python train.py --downsampling_factor=4 --encoder_stem="deep" --latent_channels=32 --decoder_norm="groupnorm" --decoder_activation="silu" --decoder_attention=false --kl_weight=0.01 --residual_init="zero_last" --momentum=0.95 --orthogonalizer="newton_schulz_5" --gradient_noise=0.3 --steps=12800 --final_lr_fraction=0.01
Rows from block 5 of the encoder of a small image VAE, named by matrix and row number. Rows with one number belong to one channel. Each number is 500 + 50 x the weight over its row's rms, rounded and kept within 0 to 999. All counts start at 0. Numbers have three digits each.
After each channel's rows are labels from the 100 images, of 14848, where the channel reaches its highest value: "colour at peak" is the nearest of a few named colours to the mean colour under the peak. Only what is clearly more common there than usual is listed. The data: seven-segment displays showing three digits. In brackets: how many of the 100, against the usual share in percent.
# convs0: first 3x3 conv (encoder.blocks.5.convs.0.weight, 128x128x3x3, each kernel summed), inputs 0-127
# convs1: second 3x3 conv (encoder.blocks.5.convs.1.weight, 128x128x3x3, transposed, each kernel summed), outputs 0-127

convs0.19:545508556399443411462579519434437527502541456483461523579521504489532485480428565594541558434527424546540313541388606523529511531514523494540491493488441492552463545544561485483519446494515448570514450537530520501492388536435506485498489494506608521519453438469515480490489546472492432587403424483491497406489502484467537445473558478560463558569482453489571532493452518486515417532564
convs1.19:374473590485421472500493443409437528485513423469523529484466575493491573518474557418466504456428341571457491462535533415522461487577427508535502489546449521523456391553484458532483534530475611529455523579501462425555592492559531450556459573450459548486542500449467572501535505501534443531498524441507440506494526478541511529476413440536501434499474569453486466498555450475460565595562
colour at peak: red (45 vs 2.5)

convs0.67:548544447469518460457549445526493477557508454529500547449443512510617436532384478505539493562485529549508523473527378478536488417615453487542447450503449566520538476458525614464434547459436511512614478467497512523478516469514481529574481459475597494533489489466453420520458420426517504499549487544601523387420479378574456483467444553542520490543535475526593523511464518481509457600554
convs1.67:592418522501491481551529537477547540539582449473492558559499536433597616486505443455532528506448493529558411371485545539508422495534547486524437462464501543528462580460593568498499520522523476446437557468498530506545586451555455509443504537480464526463598506498488449424533481475529426541541500545539481433539471579582482494483388401486381548420458466461467493437504440531581508550506
colour at peak: green (51 vs 8.6)

convs0.10:459469467540519450430452513534508488540501494452509476493515483402559497466464564438555542403504548513550488527488468517478471501467533610540426576479523459534473490530531499583511544527439445513592532590452523410447463613648501581510443508581428427445437510505449455538517505622581544504589519596539494422466540489414534565517543458467509537483500516478539532550531583515516453565547
convs1.10:513467489439509485534461468521420544501547518439388456456517500543500460515469536566523472575484506477493580409458418561562424473583424470543545461484531495485469572508549513553499509559532582514533517462519537601597524494479483541499532468452444566586491490452558588553507419526395510532461560502439426506523533522575484370504516500440518460563446541441510456534521528499566612478639
colour at peak: brown (59 vs 28.5)

convs0.96:472573479561490490460547505512469392485558597408454483571520589373434506563479503418527569500546523471425483531520539521525530451505523397502449447385475476470439567485502457569490533452418458550481503500555566482506458437567517513423477435625485565603550509522510543598460433476523459538459493505447531509481483525489526485446504566466526551542557511436551476497497483633532438476513
convs1.96:510452397462462546526418506503569527529545508596477510486380548549537437441488445559599468475414381550435550496579494456554535426479473498502570509451463496521534477474501589555531519441542558489571561462617468488510535415452562450487559484439417459546447508555487534445533510455520478431472446475433549509495514534551415489511507467544395514439514501447514525602567496577497542498493
colour at peak: brown (63 vs 28.5)

convs0.59:506436475669521426493521521483414488512523485507474521592526519429530435575501505490447469513511454578506418495569551463456543563414509516470444456538496513544472458490518555407515490476545507559535587536517505439457422435517487413485419602452508550483510532488508536600460516503518467492603419527552564508553491481431524516506447421566467552521421360501568424544504497548562452502523
convs1.59:452492466446526514503519502550450512458550479431439451620496608578512509456418541494553585570435461522469478463531586447546442480519558516503456499496489432590468515512458482411580507528472474597393450505450543484545430507472497491535537381462459581552510504432531538533445546502606556419526571524515437530489445501496492563549450462509515423525469416402582543442432533542516516499525
colour at peak: grey (66 vs 28.4)

convs0.2:446553508572522515481513474453501433542411464548469422432432571512538463506501541465510547520560528509525466546579599453507399575420527524518453490471529602459473538449566485488552547578521506481549495430403517510542505520562610427525467415523519551551467457574539393456522524525462474459567510532446446449542421512539516450470509463496614489609514455439423506508451451458468428494581
convs1.2:449505549451466444484487506519536541507534544557525510478629488481528488500543548541429525466544433490515478451506472559627456470533490526465554531454627491427477488493510545503514475507589470497511466457521479474519520547601480574389501391427410525552448545491498426487449405588415531481470420556449486498491480494476465359514526428529513490577503565527508475569519379415514457560479
colour at peak: cyan (34 vs 1.9); blue (26 vs 3.7)

convs0.97:542484511553488530480470481478568490470354507563499512512392491450480465408471458511455535522428468566485465473496529459505577407479514524568477494529532459514428529484609514442459502509436493467471423506485508482500480394630511417421543530493521581533473439431488454558591482525496505614592466595564523396551503469428483461445516473473531513423507499443538499576510477431495447455583
convs1.97:435543536496569427445567498528521493525425493590457528498508477475502478541520513483536557531506372410484496451481533553516472470394497480503674432513562421556443450494492495557431490648545547478461526541526502446540499530470471523582414530482450461504532476466484532428559570514516478457480436570550439495526394461588520402546482483509579557473541503492490590504494587532537522527501
colour at peak: grey (64 vs 28.4)

convs0.21:457546486378483542583436504588600486540567466525437485483366540419443534486498579535503452517517516459551531480514545514524552523495482530570446516396544501514502470472484441581616554489474404525641434412604516499531534506468436536387494489504429462451462567520479519571472552546471472486454513540546546504431426491421494526544479493531485454480554459489516518532479473499461540580535
convs1.21:601565539563538532576536472521523439551459494468477526528486478461508506449483521481539459574478504488441556457486538453544667520533434558497471450554467438441548444513455512542470557522551504546528424468455521451441581426475494511560604448540446444489530513377579425504563517572514453453373446502463522438448475557589488526484533481484585507524459462493475468511448458490463395571570
colour at peak: cyan (25 vs 1.9)

convs0.57:459452484519606483606565550610499513549558475480511494460533475573490522535507450579499526521480533369496508441481557562490521473624475482565507527493433526517474550500583562516529431576464611515518498439570535455386439453524494517458501457531529541464498470550532469479402540504472420481519448490502497502622535444481460447606443424528564534457533502466464471550510577572493440563444
convs1.57:486423479437501499519573426382509452438460453526492480431587506512551525488479451540542537573504407507518468569496514516500504441466577482488497442417525459513521556527436510583448413524478519510404491491463383516465576528447527547544560535554568496540466510521549488392522449456447527524535531603502500498378448535542367492598532444434519455476523502417512511529549536447476518552594
colour at peak: white (63 vs 3.2); pink (34 vs 6.7)

convs0.91:570538522420409484516586550551454508560503578393535458487510547515509466581553513460503590532453511518507475511566564506611519597565492481511510519505443563468518466531473443533530529553427453465568448572515507459527487505474442459419487389601537469527467506462545555434622527516502399441463512503459520517450498545489444410463475443515541485431413479406491423523457454486537563534427
convs1.91:536446448417378595464538483484407459483560511459378447469467504583592512509536426493558526498580594551499510431522476438489415475529492496477482506461536613450515504543513508469435496464490480505575465540500447510510477555525494526471431474601559380482369466476548508490542438474443505455460524475497451457460441511479555482513480492437453450433567460480570468542479437478603442536562
colour at peak: black (65 vs 12.2)

convs0.89:479516518473487470538536430515504479476513455517532540436546520507495399585486467571453570451501407469427467467446495541418517464394508602576445477499458477520511545491512441581408567537465590532536499494433587434534470457535549414371528456538519515485409528500508524460613481557471464491525422439463519461493478616483476547641530545462526423490538499552541455562507531495458473506536
convs1.89:527484515390388529509549388414457521487591442501488535540471474504550449516652544501490434537519515519508463518423515494585503443499489475443491456538534536564436468406446617432540474518382473531517500536525479499497466560490546504512411505562498526488488524575456483540422572473529439551589480471508512468529424532578476459419501451404531428517500405453543518424553490477523531546496
colour at peak: red (30 vs 2.5)

convs0.90:438493479529503571468461531565513508546501526560393477497544476593466534516550460507488524440470565506516454539510506465521503569514597589463553575414463509475414527531478521570432563517461516488560447474505587544574410526514477458550530559452482567549525549503444464498405476576436333496531501622488475513469590457444539516479549490505489497472520471567573555470462432542611512435448
convs1.90:526452571475563442444518462554475496564485484484519392389472607488508440497522562512434506512544588460608469501559541419530459586422565457545480492556462517439488490481643532442575543511379482471477527431498466521495588477406438451453421475562474489502564539467442496524507479431538440509491521539533534458553504520579525472465505543502495447432521502442459498508479507447555482507636
colour at peak: brown (58 vs 28.5); black (34 vs 12.2)

convs0.99:607444496450429483550509448521467451494429606504521450540474562487537432568512534454566501404519524525618510462459540459449459477424496467498486593440496551430389492457542453612506464490582428473463454513444585484478492491486527572487409489472530498446408531449515487483559491544515531503451397490463410465584473564477538571474491502568503517503549581506458454462402434448515484456467
convs1.99:560547472567484465507547437489519495433454540541565565628488531509497417505561395505447494479537521531452540527397457463499559459417499619498480455486491500464510474503584547537535534528523476540380502497518542448541497472472569494411447491507586441464508487580502520576533520450456411503577461541417524511481465508507475585601604431439534468369548446554477451473494528570522528483505
colour at peak: grey (73 vs 28.4)

convs0.100:492470468501494521518608547492547497414490394529487478508461447501500469517538561526523460465509495612484484413495468527556423507510544500545525413503502574553409530516515476555449564473434461568483547542632604471530548542532424505540520578492630485491551504513479516441499552581533449507445535379466414428437403499522498531513566537443557397513490516425443496469507534561450518465448
convs1.100:476481456524544576493545517438518520578436529608518563612471510476435493505501555437510435459547516476463495558466538499528471510473536484470496555549471473560520444551526402562475549442460488366516605519442480538597482418474454600457557553537476606461505502483549434490514613502455466546505409534529425447538575573462498411579501518458525535500477479553538516493418478556541500544415
colour at peak: brown (63 vs 28.5)

convs0.70:502582616537398578520516573413497495460496474405594496467514526525407531518510489529436508562434503412508502545411546517482563438436540421549563435625407461565529528541571503550609441482448441441523532491547496457492501494473468519474539557567470447473530449460560457521528493426535518468518506479539505508475568559448474465507492459448435468541475559479470449491467458515553440593402
convs1.70:483483497462549510404498491558483483502515515418495573503457598386505515454513546558516567536536519503535501422501450438518527477500597443527504556527502500557439543442581392453538581496632558550537503484497465515475421553522474512506530523532483451463599584448520564468478471485579483629569488476495572473527499408419455612516470519577571523466489511454397439557508514523540544480549
colour at peak: black (71 vs 12.2)

convs0.69:485431497481395450523524453527470479452462501432667477400526495539479473493410471462524522447526467500433562489598574489528474559443437524485564453626505590551446463457442481578508504528492494556513506504545545480510557432511542569528557562533527577432480499477516412523527521386520490518441473559447486487462479562536524454468474606523508487502409470599502554552405430534511524524468
convs1.69:464575460468489526495595520565548592519482549399450484450449536523529476489508453424387489545494481429558556496440484484572535441511474502560385527521476405447465451540500494577597366461504594533438477439481422523463437539464521636549493537519433474558509566516492495419508551538512510496495480408444559534472507535472510492516499520496581472504515466498530436546492394558589513511472
colour at peak: green (25 vs 8.6)

convs0.87:490567392523524508530513542471535484341549448545439521530536528529408571478441493523542528504422505465396507437485470556506472478454552420516442474476447542533469490525511436468531438487431529496560474580576472472473515498447488545479545585488463530498507575572579493443524454433524473484456469568391517532473463532409604471582456507470616437497455469580432524457468486463417515417525
convs1.87:535452434544530582483530539466478547455462411377518436443467467533524450477535425548405632494486534478403583548592487496496518523563591535469464505547510483442453469514534523471513490504613498514452514458440541499571577504520515502447454463567511436490546478550561386563466487544510517504515591498571453524494494504497477539475419480517476449387511539491601486387569501509499425495430
colour at peak: white (46 vs 3.2)

convs0.58:497495474529437565447475595515557498376526599500489424416582489493425514517485538531504492512385458523392552443589510545479423551475499471458565509506544530518484476546426475452447531508444522423520527589470490494480489481538400579479564535550460452643397551472559602432489489465520459505490499519504560487536491542531527527462562529617463511508537492486484504403456466455508565548474
convs1.58:552552539537492445499526463524571497479539536526559493442456497546384491432477461453481476584414587497459472451503547486430467449610357495504519585568552416428414542495570478442383539524515498607489507532510422487526508508496453465494520485436546549516415450471498435582464522513535489491507543481430429616429502461473498451422511462540476574529490424516504537508432416527494526464492
colour at peak: grey (61 vs 28.4)

convs0.98:507460522420503586506517406568506521424562536534526494521400552472505580403476480458522528510411539611530514495467447505496484457499468547407480442485555575537478581493521552498529542445547497487444478486552518429531486554556432394458391513569441441559475554486466459501517488487518462520544443448463440525555468522391498561593519515524578485484420620499524480519452495487511562379561
convs1.98:472483512481411424504442469442462534483495566582531521429554517496553546496457450501492450513506517490545550477481462504496534431467451503539448386565532403461470380536485575503483425438489572425496531377552454623493443529447383513445511525442529574435521550569553528517547533462526520468408459452553552514515572549522444493507469519448534539444497606574602500531484455459482468509449
colour at peak: black (56 vs 12.2)

convs0.121:424469557526454510591482503500419461433599458462587403531503531474481508523471474568468462417491491441548576498465435482398580472657491605544395584550543478551542578479499527456525446525499467582511441439479454500570514394463515493464584498496509509464522486525560441481459466529605544506502441472473499461552574548505412515561520475480521537483551460522471486465563496436520464489443
convs1.121:504448528471450481435570566469419507535545521452482466441439470502545599488525527503630522354527441420552508479491492531496487581504478504400461526492465556489538487525503590438526448510473503447596526503394542489540463514496503515442540491477465410502530502530497478496423539493333552481524450462437476525531528382438511456579551492402458528577424542534485432497528528499444432489510
colour at peak: white (50 vs 3.2); pink (36 vs 6.7)

convs0.41:548494475460436447528394515516595542467508464544530452488488509520489585516493436422558413504427481408514414470456460409516525567484482558471556378587487528518451456485445585554476469483525421520456547450513512553501423435472552448484514571546492591478509465563652517481461430535563398519537467417442452496496492509542554479491500499491488586497519507539559571486481592527420496537518
convs1.41:567378487520464489566533470330489491510572508429540492479548499480487590436549611465471533456576545541434535485486429496492551488430537512460432599479518564438515475521464490549440431446509604602562491516546478490413460474401455598477454539522478462479487482456509569485563518506426447499487462458481470544503587556530530512474534523475530561482460504453576534541475525600511490557438
colour at peak: pink (39 vs 6.7)

convs0.122:528504460542427500482582555574484451460459504551538518449488572564475555477440410500534467513519484503604512539580512438437549495530478458544555518579491522497574489454557492605508547455436470343484481514485411594557502477531426461537537438487482448374488548486534585516498501465447627503421489475475523592475451459502469458485514495466498451505546446492494412514536511442546455558613
convs1.122:442501513548511548525532463531492487557493557499511403516521483481478589495577569578552403552505525592541468554563541556537567416560429480456449410571529508466535509502513546519384531504467480495560602444418449434420567516544447522495562477423539556510558392523528478550478460560548450444509452417521468490496537499564517487525507481508496478481488503503499547502536395526450403506346
colour at peak: green (29 vs 8.6); cyan (27 vs 1.9)

convs0.42:483495507517514490524478568523486548551459501580533492463480526502518502508436491412543527540539477467488513464512497511496497597393498450465434534474499628494505537515524493495556490555512568492497504514598591565529568460580478573449415501577555556586594473402537564529551570608548485403423506423413501529491598473588467447504511497509572485493363499489471468500499422482577454540541
convs1.42:518494489511534502467459505436537542489444587435464569512479489523463477509540500534391432507523493467484415562465528483507630524488476525584421537498536443533467526530422500462475542544507547500474395531407489486620524491533489511529499600556496436404451439506500553493499457501455514519480443509528454419533418494483490488572490381406460583551392621419505518486573486522543388502509
colour at peak: grey (59 vs 28.4)

convs0.106:507502526549562494468508536404500501512456488543523572475542520525482562490501457555546577550524473540482607567558472493516418500546589535487431516522532515448525445605471544493438470558445520566451472496526488608536468480496498504522558522502529551641384442501588555512468485407477494499415653424467555524443516558451475418427477551540541438502510546489450524574571460534533469502574
convs1.106:505496631458476456474511533419512415528511495526484439510511589502514470534468565492478437534460544560459508459460488555447495453504475493462430479480545571467537515536483477496435510450464471486438567479514554523517428620548411549564479418495553577608546506493484526481538551600524445465386422527510503576509521550447512521423540472517344550400404524522519515461621460511459515494490
colour at peak: brown (59 vs 28.5); green (29 vs 8.6)

convs0.35:497390546438543403509496508460525492466521530455446415488568568479550511483569533489518500530461489537571633398518389491491491657519499466490440445505538491465516457514554580531552470489588506497623505447486367459500508501558449502532507550479635542460507489445487457429546610516532481542526492498468495536480515587538484507565552485500483499544540508535488453509462399481428460525472
convs1.35:489465540563539536503486543481471499415482489479514528469532514580556450437538446369555475416525534409622470463458442482395479604531441457534590500514460435554427436527582452544548401441467483437516396486521474497477523508495518481464470490488567481365569462472512457512406495632573430476567494518521526522541445482474500511559450457596508501524454463517531536459498498498506546490505
colour at peak: white (92 vs 3.2)

convs0.18:426500451450527543549473555504505628573575444536453496543527514485493447478489469500598557610416545478465485570393467546595614539391523508578465513403431460452527507493524386440502519581604457548491485585527510476585512586510461492519501532575507470570504537518533513536556528531598452501516538477523476439492458471523571472517512580454468550468549477507463468461551514476520527508457
convs1.18:415545577445451457475456469581497580550430507510493469461446527477490506533520452432478565411531565550527551481583522545446524484552456542527526582611487534420545435536563507485489485549457511552509504491419471477451545483525428508568507580512444511514492483565435568487579368518393589514503497578446500500585508512550608495390534454501490554540541560525582545519529477449483560559497
colour at peak: black (86 vs 12.2)

convs0.118:446580506480533485473467442490413463479530525407494466506447589534495563548478484400502432524599525472511434579485404477575480535508513480481525516528451492493561548505402481511396537552572533590526477527473491409458562523563560546575429484521464462508534492496545464410461541429439503527548498518535513481548487550614554472471407499518460444537536478567663448523549430468519436522463
convs1.118:513494475448583547472418439428487439586483484486484590514492512431652483541534525532506406452424610513442495524471528487442528423460496469422464507518484480501560514560497451472460513530431452463500519526509485506433592480588438601508448454565532536451521553504547452461484544481509500504483480553570406492560467537462572481532483568515486563435532434437535483379500578416602484556483
colour at peak: white (47 vs 3.2)

convs0.112:492527490512437535500551538576478577547528456480508552514443503569515450485446453455432526450440548396449449462501539470502463529484432519473395492528495517514456545473556552535588484534471399490537557540561619469608502474447559662501531479489460483436529593559462544475540455478609465545546565503489523576409536487499424439463491516558484466425486418570483477566543488453555459476525
convs1.112:500526577500467560496417485523515486479561413539500517548604425491511482495525594471404481479422457427469441557507389481509514485507492489594486563455492521450467460480515466449485466430531467586431516477541566422603542589425442548525451548468423608567493537512502524470555576473481598505518477500476507420532461555495432419540516440438479454534526531535498441473449479424421456601506
colour at peak: black (37 vs 12.2)

convs0.101:520507478518450435483469545548497554465572540550472445564600678481547510514488510439544497448408530560537505399521413558566542515528471604470438481431472438419556539490555526471452476505427467479548521443553561445450471492466433472530434489514509584436509456402572511576532514488558409565517510475469496515505554522447506493565596510485521496513505475586554441521475512415447484560549
convs1.101:402560489496519452555507524488571477526565517533579530545464425490518504445475534547605503441443435565514429588497553483398476444465429445468493487527525459468527552477506457595490465499578527555502498499479540522533448600467442424532477555470487470434613451465463455552492569466481473500417438510513446414499438553452515498467526535466524540503530631566501511628413475571584457452491
colour at peak: grey (81 vs 28.4)

convs0.63:449568369444422467516420448493579468501490394483501471498446568461490531527531544434538553410414505524439440586578485503496480472479493597502539528563498536490526447453532457507521569497478451356483522474516510513482446538500471505522509521597439501465490517531486573524525478508509575456488546487622522461434505533454539538495517569522489513490551504466590501578428537488578360380491
convs1.63:530578438525505564528498522540549557384440490473510551529451632440561522440575509477514485451489588489508443543556489576503551504485484459502451456524496396482453514490533523521491478500456445559453474426522444428548396597541539551519475524454578565597570525511472587502471449448553577469513516550488512492443526467496428450396529457572538590508464493454550486538473583447473603539560
colour at peak: brown (58 vs 28.5)

convs0.17:476543535581500447498479527504470538510497553595472457502449456540510548477434445434617466513505394547471480549445460526491470426514481545508577442531451577549522570447403515528539476612528546472476478516463448492507544495472567464568492528416441439507537460470486417470507492560539522452391519482535524472675498457458462450436429451521550519543518507562564455518524548436593567585457
convs1.17:465454483438502583520564589536448416467506507450505531527516547525583409485420525458535457469636553558458533424497474384514455496495537476437450505542479503435494464511572522528522431483503512521453449559596502480428578537588539451490506541513545485521469544544547540442477602574473489505558444432479654529552561604477443580476475502542505459479524442451545496426503508475501570503455
colour at peak: white (94 vs 3.2)

convs0.39:498561492563481506430429507451445504378412549433380573512553498503481490428494421472562493437548458492573580501573496540522501418496482516487641517628434489492536525489434467530468484569523547476564486460546355452504463498537556582508514525529443466539503444535487507486536524524532467499430597461469537567556559476412414479533466475573567491497492491539456468539559510524498532523553
convs1.39:489460420454488516449593556592535487514520550472489514533536495447430494506455536524415496647524509579489496545581519568480539495506556467395554464446509386590517545516522430565438478439501521446478537534553506460493473510462573474500537451513478510496394523501600545481600542449524421506405433522489473497444445587465455439496403476550494512444533460532409510416520464421465543505464
colour at peak: white (58 vs 3.2)

convs0.93:471377436506408428504482496510511534611536439443455518545464444655496487479566489483476558451480523533442552587491512454469457481515478527494496517504524523485430430424518478564487422583457499438508460470492503503537498550527517503504552522525430531486424447568612447489577581499408567543406443472539567505579465513484473536549596506459395466464459504464539435548413503482498523427543
convs1.93:483482557463519540549517506511573538437485526435544467508540505563482462517562496498445491586592458511398507515492447443461454435486506474492523468515436535510538466519520424521474518447446509550481553525515510397455424395454487371519455483548421503478471543538522470437575532646423445425464557585499485572503481465472448548470491515494514565504512571561498553564504552507312544443469
colour at peak: brown (58 vs 28.5)

convs0.120:448453633432504497496471470565510595527497389447407523491570502474500583488468502529456458522404446514412545515504452413498472534524434432575486461527542531459564570424509511558493483534456492486460566513469429517553433502450495573569487439527577513535457383530527460512504552552450531491401580581611466519444474518602505507456497538501477572485596461528499480468470551459484494452452
convs1.120:499547452526465489530505498505523548445478431603426484470445489553394517545427598487548513563484591397485536441515532480540499511480482573473538500548526607511471506489572479503486542469531415503552507518480484495536439424461472623513507527470597555481469482525565419535502526456530530448494390518572497444574585562630562538510542529488557529460523580506420543433482522593524587485547
colour at peak: brown (68 vs 28.5)

convs0.0:490525563495468515508498487461504529462521520524445633537480396460474554456471483413529458482465519394543481598447487493470438501500561510498483379457468519497564488503571460489467508615583485576410512513528553553494525551524472515514515510561441452498512475539620518578442477422534412567535499406483418436576442531458487441511507511424473608504441505451548529511416413517586523498518
convs1.0:530500444491505546575455462479476410476544420511604580501576577418450547446518489493548507525531445508465476489531530545494504507558516519439574526408568460481489507472539527479555504520434443422421444527470468538585497510539491516512423439460515482398519602434463551465426518475440534498500461462439539545536559478458409562492369474430585483504409425533575538554414491453561439532531
colour at peak: pink (39 vs 6.7)

convs0.119:467551578441507494616507512480552483528475507489473578537436477465424435572478417432497471527418556476501482565504540548544475491458503575527528514583506545513581622518516432515501517452464530491569439501468521484528496525398514460431483396503554497509529552527557442477471384522500438397500374543504453557515599492478498499500472410435500479527485547531606541438575458448546472406517
convs1.119:523537535544476542517469544542550449513437482481473428525572531473520562547527486490517500426559455587537526499540554487512531448414455531450498402514552453488592534398544401495413488517549521466538410541481537614494417383451558515532519483513480500546538476464507462520530507554508560466504400477432510521423552459505643473502412431585579450430515410563484466467487558532441462507494
colour at peak: black (60 vs 12.2)

convs0.51:406506442593480442532567425576453527430477548528495436551494472456602565507569572473399488509499484499591471524502612479456482464478542489546592435483448517533502532502431515493469526510530451527421520433488471513494526533504464482527510609520476584507533549493554390463401479556541512614544456438526537526460515523435433539384443576576437536487445468469510497485508518546483544602509
convs1.51:480520530479488434509463546517447511507488485498515478536515594557543531544435496469482565512460512462406429424499475480549430502367516548503536411558476471523465472493499412480498439517457339467484538535489443618497480513389514462538594467504478568505514462462491532497558579466536478468422468580548426580585470490516502633519517519525576618445580559480463511500536427473495536498520
colour at peak: black (40 vs 12.2)